A small image captioner, trained from scratch.
Model: 7.64M parameters, encoder arch vit, encoder norm rmsnorm, encoder activation gelu, encoder layers 6, encoder width 128, decoder width 192, decoder layers 12, decoder norm layernorm.
Training: soap at rate 0.0019, 8200 steps, batches of 128.
Rows from block 2 of the image encoder of a small image captioner, named by matrix and row number. Rows with one number belong to one neuron. Each number is 128 + 24 x the weight over its row's rms, rounded and kept within 0 to 255. All counts start at 0. Numbers have three digits each. After the name is the row's rms in percent of the matrix's.
After each neuron's rows are labels from the 100 images, of 14976, where the neuron reaches its highest value: "lies over" is the class under the peak; "top examples" is what is common among them. Only what is clearly more common there than usual is listed. The data: made-up waving flags.
# fc1: MLP up (encoder.blocks.2.mlp.fc1.weight, 768x128), inputs 0-127
# fc2: MLP down (encoder.blocks.2.mlp.fc2.weight, 128x768, transposed), outputs 0-127

fc1.293 097:104154115119169093154129115091142137126104155164143140160138154078176091100153147128107114129107102064118122146117107149097144140133123083101148101137128133099121111118124129099095153113121075120132113150185121124150137127130103136092159105125111125126088112160133134102151135166115097123100136123152137137132107104093106130173152120139119112167136197107164132090141098123101144117123
fc2.293 087:115121073120141168124117120108144100141167075145113083106142106098112167118142139120107158087133130177128150112154164131174111128146122112162147094117126110110146143105168132124143143095139141126095118144131126132140100163152077142127081155161122114139129151081142099128138118128113151119141148121130157113156138086148127084122180116179158160150110109105170121116153138090144126117116
lies over: flag
top examples: offset cross

fc1.361 095:148111097152152147144100149129124135122118097116085118149167111143128066115167124145094124150098142173134130132164122167116133119114134135152157189154079122110154129120106102121190112183129171159143133149111148152137148123176095142096150129128146152146156126105133141135149136123109184110121113169136121111138121121105165106100164149113120138126080152102133110138097113101114130120144
fc2.361 097:129163120127140108099098115153108132138133090134163137167119128105141112162094151131101158105175105084147097138087100142114113142133174148115110078154097137147104109104074131134106100118164135123154128115143131090119098100094129114109105158138149094141112138066109129114108119112126117154168178129118133077093106170108103116118116130128131118123154115128098132148149113128138091139080
lies over: flag
top examples: blue; teal

fc1.137 127:128122174097136122141118102120166127113140103114118165138130081170126153127111138124119132146100143135185129097111120177096123143131176138154134159128119128140105138136126091134140145141091094063107127145138074103132108129149164106128105116117126163152170114093136114128101112124185145139141100151124142136157147125158144166144157152146142144095145119094113141129075117095082105164119
fc2.137 114:124122122120101133130119126190172162125139115116154121142133131129134164147148150120128141180118158145054147134122195096158135148127148125113123114121140116158144120142091170155159092105168091136139137136118155133102102157126159121127157101130115091102115115123132125092148106135091093163099145152152065133083106153146132107121141123123104117080115132157147140112153143127158108120107
lies over: flag
top examples: blue; teal

fc1.308 106:129097082144100056134147154177112150101121143095127130176155123135117145095186133100084126165120084101110117129163138167125109169132130137164125122132141160153100110120133156124142167159123126139139091111110147103088146145105131170132137122151126135138151096144115151119123101139112161164111153120130163160139127120126159165120079121127156116153112115146135141129122083106117108172126
fc2.308 106:107166148152096152127091146140118110132149144177122120120115134088106144172110157145148125133133115106140133119139115103159098129136129099095126183124149147095136129094172094110124097129105148122133153102141122148073141120097149111147105135097129162115079138125195098103121143110140121136108164117119112115121161121144105095125159124092096102124161140142122100143141129216140148137150
lies over: backdrop
top examples: black

fc1.589 106:114146125161125108140141131135150138092140201163128075152139146107154112153144108121091113166110118108123127116160144128101141118154141111144117150141159180088104128121119168153119187107109113131148096122164165199113097145103154157142106097140099150106115105133106108116106081152122120129135123139119169154131146124118158133123136147124138080118127144120180123154121158116098140145144
fc2.589 107:160174120135133141133107100071158149132103144185111177101116111132126100119145160142128176090107120098130091113104122164166114094125130103120132108128124129172123139145120088124119140111127144108126105111158129155119188085093185109129099147108116140115152103090137125119141125109142149132108144081135107145123151138071091109125126116149104148142134118142126106121100167140152088108106
lies over: backdrop
top examples: red

fc1.93 082:126104130118163182178140128109154107120113123189108124121115101139118106100102153162131157126133149119109121132111156141111138131136077165157108119102124121097139134135147103165154153146133102169088118132131128094140146163113118124102110150072124073167176103208133104151099124123141132183130139095122138138158104132146118149091121139106132146109134124139125106113120130104107154150129
fc2.93 098:145133153142106133128119135116148139096094121069109158111120130120121135129131159124101094145121173079086106106132106137128108184100112115131121165141161104101123142084091191108123097089132148112155087091118130122159074139116129169118168122124128163121070108147126117144147125130131115121113104137149112117111139162126104140120146156094125141083118153109131131136124075084125103141114
lies over: backdrop
top examples: teal

fc1.243 108:129106166092159104100134099165148117124085137154146145119122124100137063124083102120130063133138118152125128124115145155116140109136116142161067113126129123084091102147117131104097087144125102097111139130122134131143180165152115148122172165141120133140115082129121132143101150137121179131105144136095127102124129081153140148160110133071141115143099101112102123169123119136128126112133
fc2.243 114:128107149132105141134174119103129103136134149140090078123166113148154128165073166122124139150112140129149164120104105118156135139074112097124135119135109120108140146141125098092098149093107137160119096103121107139137097134126150091147127164140137139110143128099119103159094117135147174095145167114079146137175161131142157109130143077153109125106113089075138130118123124132187127139149
lies over: flag
top examples: red; yellow

fc1.708 103:114132146110115130120102154139080129093165115139147173134171145154120122132163113124152134125123189119150155151127146169180098125091134149129149141137152138129143147118103124136124185107139118118143097124137135151139138112131146140201132173126130135083119091102143110138097138104082114075111119151118126171097152119126143113138148165120135119129125122149147103125154089191126088142106
fc2.708 105:094106126167099158112152097129148124135099170094120121108118133126143124096105140147136126145172128140116124070172095071125092122141163127112128160111131143123129134102105115115155153166119123187146099111144125091178122123130120096147088108124156144137161140141118087115148134116107146123168110137156126107151157139115101112164118131127134138108194125116145149131116141085113195126112
lies over: flag
top examples: blue; purple; ring

fc1.12 089:119142127101154121070105148141126102144164111174187113113122149129136152134128155184115139162083160115164115103116095142145136112113105144136102099107135095129154143106161159144143156130114129110073140129143120110127084128142129173148143119125153137088128173116128123166108130116134135130085115155147117118187123165107098128113132145098095161118133112147118114097179131107128090099128
fc2.12 090:142117169099125152142093099157148106131110094124106149131165171155137084127120183109140155113134125122097158146149163106158116122140118150102112156151104166096101147145141122150108135107120145134136088128114116145097117133126114118141076140100121112152112153133085132081092103147164139084135127115144130172152182161112141138151128124089118150144121127131115135178122142126161160158074
lies over: backdrop
top examples: red

fc1.726 094:112145124122114120137120111117120115095125074160130105137072137175136128104158158082156132156095092106089102071150129123098132098127122164127096125158117099116137113199133150125124150149149112162125109139130170138164114152156141131173162099152139115114118149101140114136077107115106143127140119113146127115157165096100136114132164120113084134144120086098119123120142086131135111099141
fc2.726 101:142092125102149092122125154164130085103150121103137169129149127101108150150149110174119161132099164137103149109145167121174161177075089139158114120103097149132106146106138131142160141109117127088128105095101089096120132176075096109105110136118113167132131134146114117134175153118113119123133142101142107134123122143136100138126114134123129131105137148116123077130096152129059144112131
lies over: backdrop
top examples: red

fc1.65 104:135096099163100140133121130103139103138143111131154128148083103126108094144147140127106100108139098116108129163134140110126125155139126145158123111121140132142170049124131138124091102115157108101139175101128126097152187123168143150154119119194107098132112108112172102089154118155104139153153089141143129138144129115145123098149117146093180139124140122073142124112100121093160129144151
fc2.65 093:114113132126162129142162200160142122078118160157134116135163156154131109105122108150116155120149141133138135104117134095158127122100179104084113129159149115107135113093088125162139154122100118152117113171100135113120077125108099143101127127080125161128168143169105137160099162103129118117114136127097113076162080090130154118122148121148115115150134136147089117148135141139108101127097
lies over: backdrop
top examples: green

fc1.208 091:118141091148152118126098126128154104131128120141107145099158130094119118136101105124120133117155110133192153101152121142121134091133124098122102142113127163090133087067144110079173136138122112130173131132155124121147148168146167166104133109117156143122101129132162148139148111142128130075092104135089115117176144105129149128178152149156127094154098132174165142139099111116102104140166
fc2.208 091:161174129101139118083110151093160158100144149162128153149131125150131110106112169110090139142135107082104133115157125109120148139145106156133134105126143143134149107139136157149148074154112130143145130096079153161124110140117137150140090167089141122165081155154135119123141153163115149125117165134158117148092160138102169148124112145118114101068182106114143140110111140128086105117129
lies over: emblem
top examples: ring

fc1.236 090:150080164146123132097131170137121133112136136105099111116145123128147157150115134159116097088136111084138149145137144164119148124137107148092113089077175143118080128091119158102111126117136138133150118117125149105112159143143095112099083118126092077117140141061180137155102101134124092109132119107142093097108125118123113157091095147144136128139108114135178117152135160108089133143145
fc2.236 088:109130111089138163143129114140125141111099133147155150106169115157109124113141077135168135152134141098073127145140100129155124153113141118128119112130140070109145153130116126118132122143129134128103152096139133170143131142121141135119183150092116173096109113124082174109128151162137122151176093086119154154094127121088143099157157110115093098100115089116078136120131129152117160117176
lies over: emblem
top examples: green; red

fc1.186 116:147078116086108149120113152140153144137098097128152067120154155179123090137155172132131115115134104125103089158093146152101119155140132129109170145102183119140108126120128136133165114096107175087151123163123111146143110083148123134145129156116151096094169111128164114104087082120092129095155119139128133166138136143146134113139112132097101109112110117124133098137171131104109130133134
fc2.186 112:171112078135151165147106110142141132134119128116120159112114098093188107088112101102128095106117119141169164097097148121110105115181123140106100113151096109132168150147134116140170065127138154114141134169117118154120125123132155102098145112146098112110083093128111146119145135142149132097076136150091111067150126129097142139117122144096121138136132121115169130096147118136152138120110
lies over: flag
top examples: yellow; saltire

fc1.468 079:115101098099107114104141122098114103155143109128102145168116143124063101110137105153167137143112124138146103129124112106103139143156139133168069108135157125145148138166139141142151124149140141124110156092127123160142113111126158151150132110110091066141129143154122144126122112135191103073160122177164099122117140146119158123186108139125087140099132111130091115131151168146109151148121
fc2.468 085:116128104120171117103138121155125103143122161167148100067112124151156155126079136099091147126158072108128109136125164091117160112119102161111118112131109137102158171117115134090150140118119142117141113108118150098110125109106168154127097168134083137163116107133157103160091143124135127130098123103106099145133134100161112178114124164182131153098142139135139149113113135116186144135139
lies over: backdrop
top examples: yellow

fc1.178 105:121114164146121118161118087107132084117125089114097170159141096104155139113164089125139157118127096146104159102134124129100162134091132132145152063127123143097149108111158146133162136126135115140084168149158111113118168121106151135142094113096150098143117109123128127143146135168108180108128162124090162118170118111145110131111105153170119132160128082112163140143105156126112149141093
fc2.178 097:143155145158131160123125134128128112101102153109117097122145140161130119092150116110109110125106160124149088171124156129116138125194101154186105145123089112134117094180120101130098089138156120173101102135125133165102078123140118104085133125136117099139122086115115108144101107126131096148128125085120119113140167117140156144102097144099117142117096104117164165107130095126095093167113
lies over: backdrop
top examples: blue

fc1.602 113:130128119131110160105110111143131133138136124135112108127143106126177092150148109159087130133146112117134123105146080138146143129111152110127138180131165122106174122128126139095134103141142148133146201124127100126163130178107137099145129141125137110176108092201162150133095115167153138107126110126107165137130120144122107077097133152128118127157160185084102140141114152144151152098104
fc2.602 102:098133144207117126137096148079164141114108140109118093161133152140114128146113126096115142114175141117105121176116152126118105147118138167140103106125115099154077144132085124106102129102085102123134115137103167157117077102125128143106122103130143146089110112079096079123140139121139152116110147113098134130128159102112133171128133118118130175102110073123129093094111102122130124137120
lies over: flag
top examples: brown; grey; diagonal split

fc1.338 097:139143099131093142135181108146118121122090125101127127110133126131133124108151087124098118094177117106145131142110168129141101165124107078157074149138159142122088130122118113131150122102129131124155089145110146155165117138117098142127130149137139132118136083146151065116155166144133096120094158156178170125163124138083114124071142133150145140122179118096156138126143126138141169148139
fc2.338 114:103168113143150138124079120078169134172139103137119155123125180179126122080123115130161160152077124090121144120087139150136120170153142108135145133136118104091114123120126107136138130102098156159111115133130166154107115105149143087158191112151151141125113128141125127097162110151129148129136151142115128137085106126084130108149112107163115132121143091134115109145110178145156098156102
lies over: backdrop
top examples: blue; purple

fc1.761 109:127147122157094101133092119126112136153113115180119148124115074140159172145121134104154108151142125136135142127112078126127117203107135154103110108095120114125127118101119123157149175108128115137145179117146176122128147149153145094142143106097135132033135135143079146150139086108113121108170131146112121142105110107131128125167133131151138128111127112130122102110163131163099154110140
fc2.761 100:139142118062109122101150149105172115107151091123134095103137091121129073124132119145142100129162149191130141122182137117139116139116137113105130136146128126076127108119137138113123109139140187143148138131092090133136148105129095118169119148174133160091088132149127080117133149096127115128140132108156126128118151191144075145118120127132144110125134123104141138158098103159145136109081
lies over: emblem
top examples: ring; blue

fc1.576 087:138124108134094089150136085116137156182069132087119142113134142099131154117119111097091148160116093129122105124150146154070133154158129163121099118138094106109114110167182121152091139146146150107115129138129148175141157135113164111156139112172148107175114178123122114118158152168112130112112112130146155147147150174082131137109131119159094110126104101120109122146145132135135122113126
fc2.576 080:127106112143152148127118091157109100155149141145077149139135167159153097131176099171152144144132175167120141099101117118138149099155134084159168098120079120123110161148109110137172166089121128102160133129096118115115067086149124156133138125105091112112150105119098120129161114123136139126080113123163124126106138160141116144109158118113190140145122124131124120139129113123112097137119
lies over: backdrop
top examples: red

fc1.533 111:119125141081111141127173115119095168179115167130152126130113119146140100150082131138144101125116118138144115138120073137159128127067123118150115121147153158125113114081141106102164099118139118150150145099113121101150150128146113129142122141112099144109133153129119088136152094091123175105120105133083098123114060131090110111118177154140116092163121133142107142146119102168105102114089
fc2.533 109:161090157111106132083098113086144142099179146118121147096172125124153120113142149135153171078140122097142126143171131126079131123117128134127170145114116136086114134117110173164130131171138150124108097125138142127095081087119162178117134111137098147134124164117157132092112108131101104156186117136140160140133148108133114126158105128110156141099131124159114148126129164111107171135146
lies over: emblem
top examples: ring; orange

fc1.591 107:105108130109139115117157167148131120142161108132113118102105148105134124131160073150098113144131123095158130176194176103125125123144068132124091127146109117124152109201122143155104133099097145142127107163158095136103126142085108120144142125129122073115105084115126151130092111122175141125122118154127131144147139144168176092151143143134114143099117154130116135142123115153174123129143
fc2.591 105:121114135122135135088119071131135060159113119169146111163147113117120108146109147140116113126122096153075147090138106153153131132122146156164109101107153097182126142136160096139165134139097127137130116126157166108087145139102149157105163130104082103189137137113128165136135105127082164134150122124101095126116137130170094136138101135120161116172116134134104102142125135144138127149159
lies over: backdrop
top examples: orange; red

fc1.630 088:156145158124135136132183143108114109125101126189110120147098111094118122143124141105130159174165144138139152122165171122118122174100143148127159157141151114111130128117118112105146122128147109109111098084128130125103116103088154165142117155165124109118158145131107155133112084137130111170123122168126091150141120143179189124152168116101101132113108149111112147149094076093138121099101
fc2.630 081:135147125147104083120089159121154094102153139098153140099131150157092163125129151132131126135121111126125124114123093166118144097136089116125134097161135141146144134110116160140084149126152121127132159136153140103144125119162172070131092107129076148128146188136155141137142123145178170105089127064145124126086112115125083141133103132137123119115119148146131064140152153155109139138144
lies over: backdrop
top examples: orange

fc1.586 116:116125100188134087151201114127111159129149126134106128133142116136141150113111155112155136129161138173113123184157144138141127137079127143115118106122118133097133148114101158122121108105125160138119132110110142144104136127150167143088180132097113165133161171114126147098132123112111132130132118132149158136137081123123112113116144105169110141072136155098132125171093163190126165123164
fc2.586 103:073137147084073129108141156129134164115111185099119111124117120107100116101136155116148146131123136154123150108117125146141135116166108133095151122143128127126158118150098131109182116110152095086081158149137174108094117126115138152135101105147106132116109131152137122141114156152151118172154154136119090145117136172114135156135146106053154081151149116135104136133151121174115117112164
lies over: flag
top examples: many stripes; pink

fc1.205 103:170149105115133158104116114079116169147121136137111114077132105174112166118125118095128099121171136108096152151124110135126093107188097120131146133132156115114133147135101101126158127159128133139089150149095165117156168140126186121121103124111111172125136120112156089123119108141118122127167108102116137125109149150143097136112082105118146131184087109135176137169117107102113156138120
fc2.205 108:171174117181162132103166121145126120140136138143140158088159118121117111117112075167114162109101125163079116148116189127142149112151120131130154162124137113097072139114120113144126120164120147166151158119128160127136103117157125143170148108137101135112139106153126085123122074124096131114157086126158123131178123126132108100145136132148097137117116115130088074119097140137112131113141
lies over: emblem
top examples: blue; ring; triangle at the hoist; emblem: gear

fc1.711 094:163099085108170137107133143116129108170121059141101154086127106136128151109112152132100133131122168134129132096113106113126120071169133143128141124113124080069150127123127125140150104107126121131086148116099116108157167099139148140136131160110113144153137149181118156129155139125133117168113134073097135144123139155114108128114115108113119088118099114122123123132114058131164108170106
fc2.711 091:148143169149109098158147104138131160129156185100098106138114103144114147117103084109124169124129088065113140116139155172125124119133137146111143128147131108157090117127143137154115130109156167130132107129160138136127138153110144174143124097120081116160117107160141124156116140122140150104075132152129150124133140170102145121165111114130124132164148094164183138176106107096176137100135
lies over: emblem
top examples: flower; red

fc1.764 091:049108109114134111133149103121102127143136142176105102145108127114111103111145140136144111110088117136125112141147119148119116125152135146103125115148102135129086122212116112142097162108099100134125120110131137094122144128108189087090105142150111073128124086165161136116117138153091127129147178123125136129116101099118123127201109144113159105139128122104149110136146153115145150159127
fc2.764 096:155098184154151117114081139152136109109123128124123121163167101170143138107140139135094125117177070151147096139150138099107117141143120124165139158112136131109130120097122165128136107159099145122141064131153082153112132107088106112180108160101134143153173146133106146118108097125137135149145138118118115137116163127103140099127131111132113136142184148160159138116111153156081142159111
lies over: backdrop
top examples: red

fc1.139 105:126110149128150134113143124134126096143131142157159052112122090125126107158139135139159101144123153122122124161103058138133103106109123098114131110134086162082139116098103145121123156102127109118134163132140104124133118134144123158161119122101118155085113084155127138121126122132100128157123141159160094136140107105115111108152149172166100085104162141090199137138179095142108126116119
fc2.139 098:137089128111144114125098155104152135132170097105140165186109106163141144091073175155157137087141159151135114129158152115115150112105120096109154137148101143132141147123117154118197116149118159141150160144087136137119139150111107170127163157120121152152105119124135138130112160124127144103143170101127136146102081106079140161161126166152110157145122118100104129147104121126146153128145
lies over: emblem
top examples: ring

fc1.233 114:176138131104118086114111114121142146139105110126124100117124118107159138122111125138118140173144118173162117118137184120121158118135121143149110137107118155149128146134116074160113110111104103168136112100132129114137186154118131110133107108108093192103125111130137133164133188134149151070135146098089167151120129150112161177157093108127123122131127144126122170153128147101186127106141
fc2.233 108:103129162140118096093115112118138087120126094173107133129137089099099131122120101169155100084147128118131171127164049122131122094151130147113150119154159112138179136119178104127080166130135108131147101149145149133138138136089145115112118108132093148115080144141140126066106107149131155118106165102113123107143153148140088106129133109126122126148095166140101102144104130151133141117121
lies over: flag
top examples: brown